config.toml
text_encoder_norm = "rmsnorm"
text_encoder_head_dim = 64
text_encoder_fused_qkv = false
norm = "layernorm"
qk_norm = true
inner_norm = false
kv_group_size = 2
learning_rate = 0.001
precondition_frequency = 25
adamw_lr_other_params = 0.0021
batch_size = 64
lr_schedule = "cosine"
final_lr_fraction = 0
adamw_weight_decay_other_params = 0.01
Rows from block 4 of the denoiser, named by matrix and row number. Each number is 128 + 32 x the weight over its row's rms, rounded and kept within 0 to 255. All counts start at 0. Numbers have three digits each. After the name is the row's rms in percent of the matrix's.
# v: attention value (model.blocks.4.attn.v.weight, 64x160), inputs 0-159
v.0 101:132134158134113124070158186152118132129131202132146170129112163095164164127117182088113083115145102090168109137100153077135080097078078132084115114147107117116179124079099126119075147126097084113106156131139128121116100113155144163203114158098107205105146075174196161127104093077083137113126119172114135130154154142140099180115172153070116092129114138159128079132101102037147112104096117158219142206111125124114115132078121206126123128102112161107176140121136099143131137181140148
v.1 104:136125116094168126079074154087110082172077070121142080132143116108164165098141128134103150159056109158116161132073132109209134132168092054082132191161142158118134076137166067154114134107137178142176120108118176141092078139101156103178151138104144094128111169149130110166159085115143182138129142177160112103107139143144144159131140150126143160154143169133116136148105088117203129117143168151151197104108092124129126140125115111154108112101077179127163149035131080083178168072099141
v.2 105:153155150155136142148092144155115143112135081090121132139131106125137154211137140150128025153095122153145111151096119081132164084078113127069108094100191132073158167091155143161105109179148127073126121159181148153148169157112135133165185122209124096134178146092138160125101114115109118177090171117088122109115161105115145109076154056096167149175102060136147150146125088173088133156113139117180095075144146132143153074117157160150178066117131202117113130193123142111132153152127139
v.3 102:128199152142095082150062075100101144128086099158114083182075102113088125068158129118111123128129135128196168162131091171118158137118113125053164164127115142121175101110103121178118114070136136164145126117125185128130075118159104098145127165075116085193144130145138112061149187144075128099070083139106096147107155156155088115124129140049125152111082137122113150133148087112136084139159070169115133143109132114111134146086119155098113053072147081127148101102181184099128153081119103
v.4 101:095100118127138181098173166098073132112143191084062114149102129121126122189172111143086116097112131102103127105082103127155095165153143119109134154160151131054143106108117112140119130077108155125132136174139094109159130094104102082172145146129129098121116162130126111116155127023142095161146093165067168134134095126179084182032124133108126092122118190117121214092140136164104083152083088098125065118145152126155181094102093145152141094147090122084132147128101167159114198157151102
v.5 102:169072108141100120112087116159151151117174107155121147113056133125111121044119129152128121084157142183159128102132078061120188125119132113129182167166133124139186154142141085127165136160052085118176129146148131096085078117148054184101169138099119128102158130150173153104144156170118107164170156109087120138115195110093087184121110070121088133144106172159049155136085155130113109160144093110113108115134106089109140109106127115186109137116094094105158172149122090112078206131127165
v.6 093:134164140170183086155100096107148154154141145134178137122120145097108091105088155126117168089126088173092152135173133074100108162165158170118122090158110097077131161132119078102098198141142145153143157231105155086145099060135125139174161164155119114158121131157048109157153182112184160098131078220116131109140156116110144145144146142161117170116128070078120102086170173119110105126129101089171104125166140219112146132123155136131115139152132112110179071119117152159147100147094089
v.7 113:147134128154160096090091185127102178053121159094144163140056145156129090144113092120103122179115154192147146132108052131135087108173156106148090166081148168121124147129144104195135135155141147106119124104115140159199145122141128138082109077141138115134114189084154160139113145146103125120107160167109141191124104144091175086132181165157116115086129056131145132170070143037146172138105120152138135059142123145102140149176134130146113121194140121102134095123177157141212162090087136
v.8 104:068136128109132155111159153162134138091101124108162109168087124169155092140144075146123111122195109194124133122130107140137139101116170065113073199070163160098128165135156088185102125161140174163132110149096127114123128163162188105144137189145152128101127157072185111093178097099133143111072096159137152136157168096116125083066121145144164098126109097131131119129063122155085155132148149104165116050114164130206093085161118066074082139124102110180108114113074118094162148141152170
v.9 100:134076154129117111085079118126175090127094155114186100156140125171129124086145133130114110130160120168121119103145126142105127121165135161143151162125082120064147124149092154105125100063099157155131156141194128079184137132113124195041125172070134135124140106117129079121077127108133086149130078172097119204099145159149099144136064119164107104114194206123159163070119176074169048107151166125107133147099117124120188098130125112143131164105063136104121146117109151138096212128153138
v.10 092:134124128104104118128142100135125152116150199176140154150127084181136127122142127116134102190052149045111127071149102121140188144095065152145168132129089120155092101088135139078115089070121160095124136116183147187129112126131163153138121110064051160182122102161160117158093107185141141132093125113164168150162137086117141110124108113169116103092092114140136101142094166113075163062105128103118092130132124067137145105106190144059103111100089061155103157081165160095101167119077114
v.11 095:143184121140126086167155124067137113140114136180096154129104101056077136202047158092088161082134165115107121198175121074119108097133054115134095095120095095181122136134189087162156149166114139108150140076126129073105090130092082140108174164087096143122103130116124100091095109101061105088073115180075100143161124171154126150160092074104125172173148143143106106155148138087081167146154092116129107163138106113134103177139187099123162129137154147102116096128102152104139138128088110
v.12 109:122171084134122122080136036110176115132133125119097113099131059178146141152143157133156167097179105170140126136140162099089139133119094136076140107122117133154176152153083111118130095186123160128139117151170146125154105161157144115054154132116146146063108135174123118146214086178098106147138133148149114085148095108073088142168138098132075133112164127148080053112110150105107155156144109094083114203099163172144088128162121069161123157120189064132144194075148151111160154088094128
v.13 086:132101137059109104108187185156158169089108139120111177113156092143113142118088056079108138216089114157086164085124133157165160090105123110136107124083148122209172150183106127098140111153128134138137152132197111057133158128100165145179142138088127124162124125105106155122163196071136114118161117098124046112164081072176140113098114114081147123116148152139168151107135125103184179092112100135084143158118109142122110172119133089116066064106128132176140144127146143144164088130122083
v.14 102:182122136094191113108168114098130149190088126104127154152100064115134175110159078112191136147190123160104124128136159099124139120099151105120183118145132057093113105118110143122163117168101120170122101065128133075143081119153136116157143132207106152105147157187163124132134142140205159130114138143167080107068123100119097101113172075147172098132106123185131094130145149133087137169051131095161106135070144159197102169084138148102086169115132110125093110112056079154105168158149126
v.15 106:156156106115111130074127146113165069076134092115073037159111142149069077093095167120090099098164138208113151122116057081179112090117111116105141132141123161189124138081141090147109075164067106155097145190154161070093120111128130133168106113123114085105135158119132140147137152166170099136193134142107136201143109147130077203150138158192117115145127166124172120132152118116119073113132141150145102135070122140164121167133090125091115148133132109175111165132137146150149084187122185
v.16 107:132253139094143106175141160162108095114143104139066128153123117124095134147139101107163073194137168126131160141056104156151100129116153130121071061125123117150094088138120148174129090065130146148123100109075107103119127116071139151181162135052150153155121191084143157118100123113126151125102146136117161138167161093167086144121116160102115099085089122160220207103098112134131121052123098166112116128151111100122161119096182129091113119116139128129088102173106166119061129154124123
v.17 095:119120131147151083133168105118165113171164107134114159137144129145152155141109161100116060111111121121139103136137130127086094139133197104132069173187070125166124134148176131117127165167142133131118158148134091206082141144090145165084095088145137145150147125126145130159219141172069107154071132152136183188133129145102041173155164150161149152155182104112113122174126115089168149104132048125133127136131146166229106134062159109126097139139137125123115183108085112099137177090094084
v.18 109:143153148121128108117087149163142148043134169128074110154107094120128115105154162107076157153173155176079113124112101096165043153122141145214127114159138138109098126149163104163071176088107197110138119133093164141089169177122156114173151119118155112134161082175134108102054160184169087160093137167172111130108150097122118154159064205138109186115108155094106073110149143135121167108151152132177150152108122151146134140148118168065115106118140135068134156147103093172081097115154144
v.19 096:201183165150131115171152138123113165116162060179122105187104104119132143124076193177180126088142124079163159176154133100138110134116158145136124113081116093156140099178146122100112148175144143108085194076119173148104175134093144098156155144139112107146153151149158142149149155108104081115130150098140148088154113206129141122127136068090143142157127085128115095094081124105145106096050078104115110125119127125054114095141073125172101154131150076088119073110129118157191052082109101
v.20 096:127114179151094073172097142114122135158093132160117101094087079110087113134123118111146065131193139131139112106112102164140072155157135125194130087101122111109151166099166078167127210168150177139144160114128156142144138109153110102117128158104117138133123129139137133071085128170133084102060131121104128158123071110154139156101080106112127114101203039128146131198098085160138112112124080144125214112132135143136171059140173180152063073122153134084114081088119133067149154137120128
v.21 104:129109127121136154141122176114118163150090099138168140109160138068117114193108127153114114096064168107144158113244107109084133144137153178173159124118155114130142132107118155208137128127092124075103116122159134153120166102079149176086134136034140157139149127075116144178149160110150115133120121132187115103129170101114202111128106160142149071106125062156134070109111143145146106127100132080057079107166107098039085172130137117109185135121132093118080102125102083103139109158114152
v.22 098:132088170088136149096118124139132167157079156124120088124135105132156133185160178103110119108113114073093090149099105129119096109155120166049105113119121085105188158147168137144153163176171115128156157150158111178158165098105161190129151169116090113129103166139155109094099166087158145088047155154091123132089112111089160185145177084137073097129155148134131071163077134109166113119076164131124093097116077141157084105123110156173120184134148048160155212118109091141077146105123148
v.23 093:143119053167088131125216165106101084158140141161058114105153096077109176172166136158104127099135141163097165177143090096111058116115126103100172108117111055064107136141133114139120129149147135146155168113105146138109105100125137135089102079113099093103081149110140174137121077086103179157088134119074125206113175118165173130132093143101151146136068124179141116140141096124128106184073102164126143154109103103156144132105116205111103084139086169073154193126118130113071148123122155
v.24 105:111092108162124157114167133069112082168105157172120154134085107123141151139124103109110068138164119139144146109210130120118092103112143144170128104185200117155097140141111126144150166164105089168140120127078074165114077145204130177192111042153128137172193160210123142133094088080138078135121129086183176099168120098152141073134135121121079086139123130084087111157144138151083105133138134089064144125170127079145094103117113163082112099136114074124136155092134130173095157135120131
v.25 091:103102169190136085111094121104182050099136090188178133120115139102114099128076116129105136135089104081161093130143176136109146150141142169085137131159109115131127146135164147128116146099207130122115103130059078200142186143149118149154162105121095115113060147117113155113109088175101108109147117084180103106135131123155133104170125078117208152191113109181159082157112164125215110217088164155117102129126169097092100136138113108154167149185139134153103154144085140138128096114131168
v.26 108:099206158127127134138080120146133165114168153151163104118122080090073097109145118115123177009153161093095138101137051115109182131107106101101119148090117117153145106157186156128080135117123162109103140103177182087145136132097101120075180188142186069123122153165125062109132118113145143085149107134098107126144161114154158125110099135099151146136112140126130157098143115124118151095167110124079132118102058124109150152151153148167055155078132099123145117225169091159105083125164173
v.27 095:136201075108135182146144105116115127087118104129117109076151078112149178161087124065165138171119133090171088163126128142152116141145138119141185097159118157127151089111097129112115152061135128131073129073143108104103079147148123104108172087076184098130129119203135176181159116175046154134159130108129063123127173073099145115109100152124177174154157156129121114174138099120093134091149156105118144120098116138128136165082070125086106103172135186060106115075082186103105121132176141
v.28 108:178190140121129119201128159152073197179155091135116172157167155162098125137141136144102107059115158094132110120120151072098113128146078132159136129113134130034065093130124121108118168068112188148119134065137175136166162130120181115029140087121112114111129114124150108149104077123140099115115127071108128161114147100154211115112094120133132148111125109124146065159159141106210133130156132114086140136149126108115098136145140119187111103120159163070137117044113091104157162137158128
v.29 091:110083097092079089128163101081161197127102066097153073075089128134110141124124162152103069151123094146146147108087104152103164043118156113185146125137111115184086150126160086073134132137129135152129084136110119135106127147102070106154143202144128130062158097109138098112109113101136162148098100158136149090116114115137127067147178116153156130159176095125155134089155100073157064112122136177091164140098181158132178224132161084149129107065162126164094108071142119109115122120105110
v.30 093:096145096127089141203123181110160166072148134186108144120116109173166081170117091125110109140102171155165100132087092132064112122169108119138111074121115111104172090165153166129109071112140150169119117157144103127083109186104129159172111158194136082125080110161100059127086079164127076096079109122079177136151132095143107100112190071148125140129102149118110071122100103113147092138125108147155157109154145145135153058126124125118101212156124073159117181131154077109081145095150093
v.31 103:156197135149073184118190128087141102129081153069125110138102172165092134097125115138092116122125140141148135140167115107154114102072183069133165170157103142069095106166170091121094132125107094129115118084092082072112141113163130150024140148158102100188158124121134106087110103163124151135146159141191158129125183159094128101104126162152087117100113152078100108132166135136125115167087124114111078096150152140131140123057161169097157056155172204102093101102098094115152149114171153
v.32 105:134100168168114080091134142125172102087150144145108140070090156140177154130119118130131082091180108078108143138121159088093130184073154130112128168063102117076075162141069151151089152170141166139110140087134175107136138119132135148192155180136117090040099114215111194129101159130092166107096117177131161134054169109063147120166107112100142150144160074094151134070132101128153130157144138140048108128120118129181106138180114132111117126086121102156136122178129144131089084133124149
v.33 098:158111127109194159180114128175076083127152129107172100184127122063101158094155212125107136145095126088165193099105117110145061114084112136106090081141125058146132098143184100147129138077169076122112140086108138141114157135131153115161135144118120116096176099089178182098142135158106065196131094096129153147133177180147147153150107141143120105072163141103102101136139102182114084115102120148107177133101136126193108085074107146126137096150187176149164064105135167122134128170127104
v.34 098:132156140088125117125159049113090072146138153132112124115135172151120044158114131123120170099162069113105158103139105125101095138117134130083204136164119109125086138128114079131092135113208106091135119138110117069129119169103113152170144131149202112115204124168121179115159152119093172127163152144155151120104127079092175124143118076086168106141227137133118131109120125144163136157065150116156157105069129081102053149125136113107070074122184115122134175130154107142207120117120151
v.35 101:116149103197104164159119132071134123126143176102103129155122155152054087112109159158111098133118111157044126095070082165117091172149149087142112142126162076104102179147170093151113140091132108161151220164184117179174087127132117117149157133091074068110124139144151114130054134110159135165081146066093110135117142122172138171055126143090145166176162150127148194145112106138136103107136164124189159136106113150170160136125122089175123110107129181117128157111152151116159092188114133
v.36 106:158135127143146191140120106129141128129079190134145124151130196115172129120145138144100055082101136156128104092128114098072060145131106108174123241126139135094073129113115094092045120155058186131156145188103123128100117093145142151085147115114189073140143066118097166131110140153156107142147115141105118109088130150111145148190169198141047136089143113114124183137103128125140081138163123112192141151133111107148035136160138150161165103110131132122131136141136122159106109089150153
v.37 109:099124099124136118183096111095146163087119141109125111132076189166145116134149110165105075094129137159154122155101140129163098155147202145106156161139081155131083144113108109167114120150031079171110150102187137142096146148094105099079123164080162150122132151174104107159174112160157074139189145116092102105115155137111036125148145113231106126110138081104122122118154094132170157137090177140176116125187084139197140145132094187103147116122145093087102141115119136118107170119200127
v.38 099:134104116150170161153135146139136070180144100135106160110127115117093176118106125140144126173113161120157147182145164116075171152088136170164104188166092100052148096167130172122151139076123135169117133065140093141116213136145173122142175155180185169153125132130192104175157144140101172115134144080115123158126128132135121143120125115124118151099141053127112173093189130119096104101059169145168122213138150135158096107142078112104096166165106178072088186151109149112124112091167091
v.39 098:135072130140096135180117163165137091151136168118111117145103101156130101139130179160111109107145163169103151123124164082111121135118173093122120165145090098087101162098078101136158183117141102164106099157144136122163137130162172117133075089112123104077142124112178105157167142190195116133100169156076115172132123124120173148168093101118109059116136127136126102143089101088078128187177154069191140048101112183115138128162164103113143124147134187079091171123184211135173128084167075
v.40 095:073167096109189130181137146139114116138136124133165143135128120131157154104150103152160133099132138145111127091155116135106117126135138134083202153076172123076104140102107130121122081121134156118121115166122166084060117129166170111135169200158181170139133122141191068157136140129214129130073152105139143111116106124135133103115152058179147181147201161096152175154098118095175165133172118115096097127081164206123137158079114202138077120140097121151155165111069045166119135121105138
v.41 093:120096141162081176119130123187139118083113163170130146098157088121140149092149119114172098213147209106144055144145134107030182073133171133118125161102133124119135154154154189114125119115165114076115087167154113174123151113031162089127150137083125157130081108135149134098119115114093143126149075162161109119166086173108105140141114078136128087072093089084156179169160137160173160108131150148172128136167130122065130086134108130114118128124130124142124164143087145163087063153129094
v.42 093:132137099101126169124105072133139130127117129134122201103111136178093071168157139158158157131127118141081155154144169094122138118094167104100178091165123168176092101177134136058062133123110122123136110162151084140153101114154125153095144153085102161168205114150109138119123066076121112167058155162088095160114121142111088146130162142120123127063149143114120137127173126183166123116112170109164141194159147135060152111187065140104167054122069091127129075139115096105157120177183102
v.43 094:135124127127075086130157220155145104126089102145114158185083133080203126103118184130148160138144116151135127165126162133095146112124078153053132096110120099105166078129151111146083144158099127129057112078107140049101115128151082127161137107108158169114093081122140141117102105159110091067160131164095072149191146144097126111175078136085184155132105104129120135100115141181109131107135120156119111219103163174071132139108116105142145099141151169148094093118195113082148174163152157
v.44 102:155099139191150173152125093200096174142121136100131127109222210121151114112113135099144100144181167119138087094155138117079144147093105091108076138149123124127175118088104089073175125061119122120083104092157174088110125180134133126115114143113149173130130116191044095156145103122099195149132096135114130088176090070107115125115124174140166108117137103169111093100184149104117105104152103156074141156140182119169150154132105067205148129108133125095139095099140116112076121149112095
v.45 105:126103135121072097073168070160097143088167116094165114132096133152094096105202171185131116100129122178175111083132140140085165160160101123166166129109084125118179096146141117131166168191107070152139184152158111098140145150111123131123123181194105091153125149088153151103133083098139117126103098175083154150135135193073145152120131129139147168106211190181115125139099127149081116128058120181173100087120151117163200119152138156109172137106149116105110136087159133112086131144095082
v.46 096:121089109191188133081177118135137145163103150078166121046127109153143112181147118082121138186101056112159164145127095115137130131176124143149103151171124156141149066072130147131170081190070160100152112118124142099118075117186087131124117135129190100080086119133118110097112154088118129077148118146149147117138186117087111096111103157111085156128164148038143182108087145095121114107177156104191108108105131138170126160124139189123060115147129076133126123124112174125076103131173151
v.47 099:134083137108088154132144095053151150130091118126061106111061120079102141126158103144157153110106102188123112138154158129155193138090133167098132111128105203141116150090095114104169138085106115061110114144115138130094119161128146141182119149119098122146139134128111109073161130111102118130160101098109109058139149174161150125124140137159138129088071046110137140218110157114135139141094183084113139167128098092084161179187076120153113124079157186194045088082126127123106138101163131
v.48 097:152131126116103131181118082122100131164104117172179168109082120131136124076183081165129091074085132187115147197171155150148112169145156070127178124096134086134073167141093103097114149144134083111104105108109086112084136131118198124117137117081099089203140119134135116100147117126178127151151090089152121157109178037092200119138158113123157117145128075130110121134127132158164115119125089118080110079154117103102132089103175164115144150188129147118088118173157207167157137174067144
v.49 100:137137136141191139082089116159113119097147096198136154086183154138109124137145160097119137112136204095123114154135123130165186164086104083128165098148079127160157120070158132091136089139079159172096131142108113059136155087111159132151140114143126058117114117130149118122089125093160086101141153053086147144124104118197093144140113134145149148085084148166083145141179109080144101086098139111043117137115107144108083159088065056165106183161076084159100124147150116091124110172113087
v.50 113:046077114159168124131152170105113169107151082069174162107091169084129104143153139109111169157135110156094128167137076131056148137149128133140179164175137110178102149084077160113059135152136124083140138136136162089109074096200127144161159193144181123169167074124111151137126159197151112140135141174139108078136186100081104104138115090083108113157104132158136161128130116159139167117156123101148150141092156149124076126116124113149136077096232112131122107122127180104157153135087145
v.51 090:079070149116123122120139084136152103162142122128081134097130133130142080155148110136140112135166088047195131105159156119102130129128114102161120104134107151129125059113125132119121098087160088087135152144120121092155124135081117175082134105162069071195074155077138204137198160095155159073193115095163151089172099136103097080127157145159144125114112135119128147047128144192140115099125124164100086111113115148086088140186104144081197108188134073139089127111123154126119081145183129
v.52 108:116100172081165192141095137122105113162118169130115132130146120086122137212131163127100068082086117144110133103200110055132091143120148144189142189127145108136124153095157132135128095075126128118160118100096097156132228124128108084171097058092128099151102125140080066175109114137120135115175148143089104162132140123150141164130119238162114119147143130228108058139186126117128069138116155089151139104116128169116090159127128123144159090150129133147137118111112156131098098171137150
v.53 091:130112135110118103142141117139122168100190122131088192171191124146141148118120162121134161129217088121138138118147131116122128070112104071136074116115164095171087105143117123094131148153151148174154113083101122107081082133123088138142105106171125174108209108151124137181129094200121157212154135148104127104106108118137157197187123113140109105117168090115152133125147115133149143148052125142164155154086081125141130189139075064083109085135173165101182125202146128138061149090126147
v.54 097:098187160167077107168152108141134075094130098087147113045146167190100141147146074123110148092091089141083183154107096167100076086133113112173152116101101102121067157110167148129094129098137199137149144082146142066193141128092136104135171115175115133138157110167122173116139129152091178107121089167131085095118156071104117111121092114163115124102141144099202234150123139118142129152090089100095073109132127124157143118143133118130123154114125138123196101125096189165125093108096094
v.55 098:161104128119118106157167112159123118155108142153109126131118126057148098140118117156154108179107143161147110142102155158145191138103091158156067083167088133129106147118124174071171121142157087175136109087146120197185152096125096147220098061138125124117185130165133152127122114130045108109058137119161146160158159184142118088150132049164152137073108131065100080135077126106074135122156075177165089155155147160120134060146122103099158120140146122123087173122173144079150121134113137
v.56 105:116111130169106094119082117122178075120127107166138082091154155101172119098138110132109133186174122182154128077153189155164139155154157117073079146086105131099095122100129163111163134046157100162115187136184135112138108120176106061166124143196143127120081116125162134127124195090140140117159128125137115140158078132109121114124054133163212111127184104131146201120118155104102074118087163100121119104103174095055111098215150134148162083122122137158113171111141107110148113101124121
v.57 103:132162150124096136142116121113104139120158164184149157172126123184126163132124105097103161164176076105135158118152130150071138172135160067145176085183111127128141118134118174115151126122143179115132108119087132135155049125161041097103181090150174135123091136040127152115204106115127118145140095108115191127109137109128223139118146155089113109115147173093145125100093189098095151084126130173100153140121120127161122135117108123076156059094210133098152048110112153152142123133125177
v.58 085:115117171122105181109141148149086119155134179136134058126149125152128175080105080113145143078125092215158059126151172163127148109132108129147117087110129099145111098127153095205189157137066104115091196095110105116130083117149156173126082195092157080148166110191124137162121132112087089166140109126152145120152183057165155137105110104116128089118126114139176173133088131190132103119034103123103113113111082142158134101121132126123121177148118111147147130133132052089168130137170103
v.59 108:092127164134086107133136091165124106122149139144157143139078079149077095124136120096160148099133148145112134084086132137118073159164115126175159154113159141154160096158107097145055134174154187059127154187138143056109106075115100125131096147124154116114122158122147086125170117119070201133123125144152129094062144158177153177088071142093104201138049113147081137091115189199187152114079109096130145120133145096127128172143100113112142085068143116104141133141140150095126056101150102
v.60 101:124014130126127087198097143107090078128158178105127143124117153092146109201106118139149103100188146097145149114133152093109098155142142092143112090139160158123123209148123090065075117128109091111142098169128088145153071151180106123150138127159104117136112124126161165126129123088118136164140141175159176107136177159131087115115111081138068133141130071087125115165075138180185114140095107093127137092137104116097111107183133088121202154148165150098146208133052144085110110105133155
v.61 097:140078107132123146188116151081139058146089170122114098135131094124096106132080099130133168152159122185105116138103088141079090182154071087139168172131156178107185114128109067086138140064135148143152117165187112139134139084139170109136173194149144134125192152121148103134111095167156055103151124132102083164132128097101095097136053184080107130139170149089111119128078135154162126126167145085156142159163203156157122127153177097120073148137189157141113151130172140120164152119169136
v.62 100:146237179169147180065118179086067097131130119137160115131114113104112190058135116084120156086197124095118147133133175106136122065125164129109160127081118163071092120097092137142094124121090153113122134121161176136122098097125129096090091129153143100114156093118164121127153086091140143114088085118150084168095155210114153154119153096131111139133050128089146204132146139156168136134139120125037136112096145109091143154127132166099166120165103150178137175155108149115092133095103160
v.63 099:126182097175091180189185106151112165125098182139080144128147109129115155235162123089158079162134149123095072124148076097147092082160137153125129142155105169155103108146126168152117115149148125115173145131112141164091172143104096158147109167103146134083176135133160145172168145103137167155172098163124197129141134114113182160154119131169074117151068160152141107131141145140159114063175126104103118108120137123111063130133117135101176144141153086145121171163048042138145148066159140